python train.py --model="image classifier" --num_experts=32 --pooling="class_token"
Rows from block 9 of a small image classifier, named by matrix and row number. Rows with one number within an expert belong to one neuron, the router's apart. Each number is 500 + 25 x the weight over its row's rms, rounded and kept within 0 to 999. All counts start at 0. Numbers have three digits each.
After each expert's rows are labels from the 100 images, of 14976, where the router gives the expert most weight on average: "patch colour" is the nearest of a few named colours to the mean colour under the peak. Only what is clearly more common there than usual is listed. The data: made-up ball-and-stick molecule models.
# router: router (model.blocks.9.mlp.router.weight, 32x128, trained with AdamW), inputs 64-127
# up: expert up (model.blocks.9.mlp.up, 32x32x128), inputs 64-127
# down: expert down (model.blocks.9.mlp.down, 32x128x32, transposed), outputs 64-127

# expert 22
router.22:490497482523538503483490507540516542494514515486513465451476474494474491505483527479497459466478498510506525493481496482502492521506485473482469545526497492509513485486549494519475464488516479
up.0:518519520521498485489476540501491503493483517553491535504474465479519473526515529489489529554473459531507522467516489488509534527483494521517474508499528520492478518533532496495544521498491491
down.0:523505522524476517482473494521463529490552491490520488466480507535497452546498482471505503498485493513516492517523523487461514502525473528457543486472517483491487461525526498500505527513503506
up.1:505469501485506457512530514513548477466534480498515488487525501514488500523500455480529510503527503448495462482480488477541481527502483475496506489472464491509503505477435514508510508512480510
down.1:507525528517473536530502521506496468523515521539514475543503510448543541476528520502468481527466483512521506453490505496487567475445491541514480516487486523483510566509476481531501478484495487
patch colour: black

# expert 11
router.11:507487499537498510497492517504499535480514515513497472475505491511497533521530544479474457487476542490510531509490518499488474514504484481499481491507504504512515502517533467524494458479522462
up.0:489506520530477533503471508465564527516519508484518511511492519525531492496467536526484494541496476465479500535497472524507468458479489504492490525475536489514469514491506538467523465478459477
down.0:514518476499471498510478511495534496519481540496410489528499525497501474491525510477551488479501538459501499533470491493491487504489510479501523547516484504549501474537498538445521547489538523
up.1:441469476530485501504496506493582535516509516521512477498515493477541540503521509498543524487508508426559512497473490514511487446471505515490489505499460506504537487492502557511491542505484489
down.1:550523472483460508490476511533453503470527457505510483476458476556513506536524491504485522469521499555478497473489528507519462535497473506486518487524510521473538518465512475506467473519484506
patch colour: pink

# expert 28
router.28:489505510495494511513456518545482527457504490494464487486483462523489488496507524531488466495465520515522527494520513483536490512510500458480456533528523502525536502530520497542467472459532487
up.0:537513524457469487478545530470495510525496488487467514517507513545503454474501497523474513501480503510497463508486500549528461512507491521485519487495514510489456460482485503523515506523474489
down.0:512530486465464472474534511482480503484492490481482502476475489521496496498480506501509541509560496530492477547480536526536462509458510493498520509501507463542518445509503528475512520494486499
up.1:528477516533469502476518507525541489543548530504551544517497478475503550509492519530526464543510480471508458457484464493514465489479493520510513517481413511506488491501503538473477504487507508
down.1:478506515536517519510520444497529488506472505516493529535506445471503468466488512550485470510474526502503487493487489505493566471558486510523458499478506544458476543531515486520481472485513499
patch colour: black

# expert 15
router.15:514446494495540497501458488516476541485489526460493452450504503482503530519489529464482489495472534498526544474468464491485466511491470492517469501538462493490531475504544489490495484457543445
up.0:506498460456499543481494482487536478487517518487520508521519506542506515524477474437530508492453519463513504520485463522498484457468470534505532517511498530498535470474501535538475513547485522
down.0:546535488504474511485477546499492511484502553506530506519484534479487537477506552521459490509458516518460514518494506505503481474501471561515520504496505447522522470470510478496461507506492453
up.1:511496514495483499531513526494480521549540511473475508515476494501571490485467490491443515518514469458477456491487480549521508504502481495482515491483464479536499483513508432502476500452458490
down.1:493526502539455480491504528451473499568475513530498499501488462516500504495525494501473508502491490513472502533552489502459539496473521512493522555502506480477502494505514470446499540528523529
patch colour: brown

# expert 18
router.18:515508501536476504527480470519480514467500528504546484465516483512493507498513477549510485469487546536507497477497527483502509503492507470499479493539476483504545515537512473504449510473536467
up.0:432498530520504490496453542488506503483500485556500481519502488480526495526469547509495510489571529466480507503521504496507479519479534494477521528509491535472466539490515528493539506516508494
down.0:488471540493531498539512449496480509530499485503481472523479540471530482511480466461509539488509462519511479481506503476535539514491500508499516578510519479499525568482473474526479507447475525
up.1:469489559517475494469514527513485490511452541518522466495500512512540574521514470471473500540488500497448505519491488503466544471485518510510556531477460461514474496457524506495519499487524484
down.1:526508482529517539435517460495511509471489499507518551487495483464448472439501505504498513528480500534530470497483518503517463482548484495500511477431538499523460492544548520476524521511503479
patch colour: pink

# expert 21
router.21:502510514543457489480488503506450503455550513483545492471500507526467516475506507517523513469473544500536524540506500489477476488484528455525475476525503471503553487496512504485452482462514527
up.0:498509502489484526556542494524505447500493493539479512469528509507530505514538459442507482517484521479538519481521509480472500499481539475486514526529454529485519520525481510523526503517555510
down.0:500545485483485489501521465550450490479492491538502506518497513522482524530547487449520520455504537500486521531487495483488500537504508500522526535517499487461493514484443531501487499479498518
up.1:549497523438475452504523504479518471499523477472497509502525504517548463513530456482462495451528475492542462528484514501469524492501488468483524504514505515534493487497485489482500538500504536
down.1:527544464472471482515551509478419486496509492463496483461472503560469500518518457448483533459492488529487497537504511493458516509496506496493501540506531471490507515492470513491516488524479534
patch colour: grey

# expert 30
router.30:517501474489508512494484517516524525498535505518532512476523487512500543500520497492445461498487530525467482513506505491521484505487486471498465513489520483507543507524519457521479517463527476
up.0:499471479499505516490464528519551510461484509506475485494488542490491553506532506494556508522466529484525521518466519535462474509465463504472523504466493516485475451521476554526452527522531503
down.0:508530520495458508463528532496458450488519526520532508519468561475501494464509541517478487482484507505505511504493518528497481521564490528523530499474511481507489510488472497515524503504506453
up.1:487478479561475522477502559499482537518521490489485519515496478491485497470511534525476495459478474489508524493522462511499453465492530501441475528514495482508521503529524512461518497462503512
down.1:477510496480454547526506508464538523474500472519496525507498533503528491512515517538513500557519478469491491489526467500475520507490496548496463525474476486475461481489498506489493518533531527
patch colour: brown

# expert 16
router.16:474494498514501468490525521462509475539495496526489503501477522474521507516468496509513508511523451467485472515511503483502517473484482552511509498473504503530440498479450525506528540522468486
up.0:509528489503488462494463529550515497451483517531504472509483501479475537525511527501531504488540522465445478473461478500544460541455543476521518508504481490526518515483490527461514522492480503
down.0:489458491502504517520535482455453521521493470487532487485513487514538461472510476517458528487482489538538514536521533488467545454530469510473487492526541528447504481507509459544485460536494502
up.1:519516499442436522524536533500479493509507498505451519497515511544521509469545475492493493506474492489539496486537494520486485527488495464422520523494478505521497518498484490498498536502513510
down.1:488517528561546492471432472497532485520461545518541499529499492465447501525469520531514505497527550509459495523483498461509513475537522518563485519487504485499471516513515518488506492489515519
patch colour: brown

# expert 29
router.29:489466488521526508496451488520499539503492511489521496438529493540512538474502503466451489476494523501487532478490518489502495505483505449547465473491485469502551526493551473499486458448530452
up.0:496527495520465487516499521501582469482524503542484543570512485509542505519469545460503532510522529460497466493458495500515476488480501522494518509481481523506490495495468539493535476504466483
down.0:533545510502491488479454555543489504474483492489531498480486571487490493473510517529471486512511453525472516451452491451489509528510510491493517493522511517482516501489487489480494483508515501
up.1:518551487513451522466528495518474466496490499476514528494529520460536499497534499519547521510526493481498526539467517492427497489492526569488533514483527500490471487503469549505534546534489483
down.1:484537483443528491476484516548484478448505486523490516511485475540504559549482472502529501485573515470504480467451514501538457535480505486528504472555484514522497502492510509488497507555478509
patch colour: brown

# expert 6
router.6:496476503488547504534480487507532463482471538489485505510515480518507487463483492515474465519493447495497480459473537562514484498479456465512516495476512487512485502449533494517520521477500484
up.0:480520493540482484508456520474477529523499523538492515485486475517558503526518515493462497509494541507516495505521489472473498520476511511506543521537496494470471466448501488469469519495544480
down.0:485477476509498534458521534506491550540480497513498494523450540485509469505492494513509529518500524491466476541503491514512456457543488518530505484502495474501519436441509492529467515514501505
up.1:517543473483480465463444511507470506502493519543507517519474488499508524527530528486511526493518516465481509484470486485492471518463530522510539520518496490510459502469451533491514496499512474
down.1:508461535511506487530539515516543490488494522467514487491507498467525509488451540495495531533480439484493460450490496522511534467475502496476498512485488533490525513506535505518508489486468528
patch colour: grey

# expert 4
router.4:491482471526475499521497496498505543496522533495546498467470463513509543489532493508482480490492549530509504510473541502473467521476488453525465463497506524522515504516529466493488495466515495
up.0:524519501488474521517510510563534506457519497512482515533509527519503492525524521476495488488478485476542496469482474504506509504453486537470487535526507539444528498451463522500466539477497506
down.0:514541562552489490487521546524496468499483511579502474512476526491521484517509520515463496479483473529470515479501475500479525453489485540542514535509509488443478551482488471523469518490506516
up.1:495533481467452557553519463484492485495474458543512536535514522499501476493488517500508541513502464537480515504496508480473513474497508518502529527531544506497470524491472509497529519505519487
down.1:483476493506519514475454470535580486510524502516482507554540515481492517492520500487532471521485512456523501518466450529532501502487519494489496477496448495539464493469473500484532512512476514
patch colour: grey

# expert 20
router.20:512515493518500500528481511555492541481533510497548507466497474517461485499505523467495474497489554517520477461486524477528488502507524490482470536521501460510511487497536513495457472482530484
up.0:506519511532506510458497488500499481534496542550520502513528437474498514539499453467519517503509509477467502523493483466492532488454520531511491530511483453497478491513501536469496528452484506
down.0:516515480487484505489484537520490522495525522487493493488455536505488545521467496481522469494493509500458478509495445471511451518492512477497554507504456478534512476485485537462528495506510527
up.1:509518481460472526463497512535506484468518508541445494521508518501500519504533489474568514452514522490524481486452481532474466477462535480499548525509488536513526475481502535521531517487500484
down.1:498481504493491459491465491486505493506477485493560518510516511470487533529485552520512542453529525574481515512505524499524510495541500564547485497526493494501528482480505505484470486498488465
patch colour: brown

# expert 24
router.24:522451512496476512487507515485522542482502530498521471464508472494506524505512496537477467478483492499489518508455487519515442471484506482513507475499488484514511478532526483511473495471545507
up.0:491488517531475498504519507487519520532447550483500488508445497491524490511489513474515530489519487455487480467486495519475482464471509511449529538466493517524467475453517516498511512484470521
down.0:446492488484522504522503530497485523513480494511509469498473500518521468529482443495483550512498524478508491531518533471528513497518492476515496517566522488517515462483489503503460503477513537
up.1:449501494547481499517470503502498503507508542520513510483439504472538477518551507485489524503570485444495533485521473519489515484462513510458539502488487536490495483456518497487505536497487516
down.1:459517477486530500534484558470464526506490486500496456478453499516531493511499421504485528484524543476494502519543522478504485514519496483467483449553505510543510492490494481472466529512496520
patch colour: grey

# expert 9
router.9:511495488525508531481467512530446524461524497480497490483489471512512500464554511528522472486499562533525533497497512508481483486474511498501475462487518497504546531502520476515482478497539512
up.0:513520520505483534478487480487514473503507461529507530588491542474470490476499524525510474539507471507497550498513497479486500513492516543502525524509512515500447501522483540493548531511522472
down.0:498471482528475528509503500453491474489505468529493470506506547491530511457539481494477519478479514493550560524545513492476522495471465516479493508457482493489475519509452473510499512508535465
up.1:466461461517492450520518504486498487553494479445528478449527499522499489504526475507530514504547510453499521511497524469487530464492494478483517518487449508473470511467509488476507535509519508
down.1:469475504503496526499496530501464540468480529528546461534501505481491513514496547511475510501511496504471504516493509516512504489524473535542518531523544466482479483478454468512498470503475486
patch colour: grey

# expert 27
router.27:541510515491516476522507502513510521495530510463488483483486495531465539489540487498466484513488540525531484488519501498507491522502490484478461511532517499518531471497516472529482495473531466
up.0:477489510542473509535510521490502532533518534537518485511478475501552504464509551499456480519517449469483530454502464501509489518496515478467482520510495510506514528481520452484494472482468500
down.0:489512489503487487470477507505513495500481546517474522512514457482479521501476523509521426495538539484450502552485463483515480497479554485513525544479472460534507505503510560488508510458512499
up.1:498482497454482534501544508480508538518482504492503487491482509515518501530514478479556530489478495506486513496489491506507528511469502547492508525509506489525498481487472498518491513566496520
down.1:508515505526485492464463526471473539504457486492558492481478525500490478570501526504518521495527503536454480522506517478466472490504507548515507492490524469495493438455499501464481505535493516
patch colour: brown

# expert 8
router.8:515490494519494505486472481530496547462494476466522474473510464523502486469487489534523485486480527553500505503482498464518512511480479454486472484518493482490547528520522441500470461452543479
up.0:455485465501514506446525483512484501483510493505474475503532514466508517517462504514558483479541555483519465526459491488535463474511519495495494497511468478550482468510487568498516526474507517
down.0:505461503535508528502472470483526519506500522509487512548502483491494489490458516460529498503473536493504492511479484554535497469430500493533467560549498499534509511483520546536534519489498516
up.1:515510511574466472528471527494563474470492528496497468524487507478567511497490492458497492468494492455491523527480488483495505484436497517488539539489495502510482480502510515469496529516524490
down.1:509540546483467502514495496515517464490540479519443512543526515497508479476516507455510517516468511467542504490488514499530510514487537508502513525536484540485494538539475484500504533454530494
patch colour: black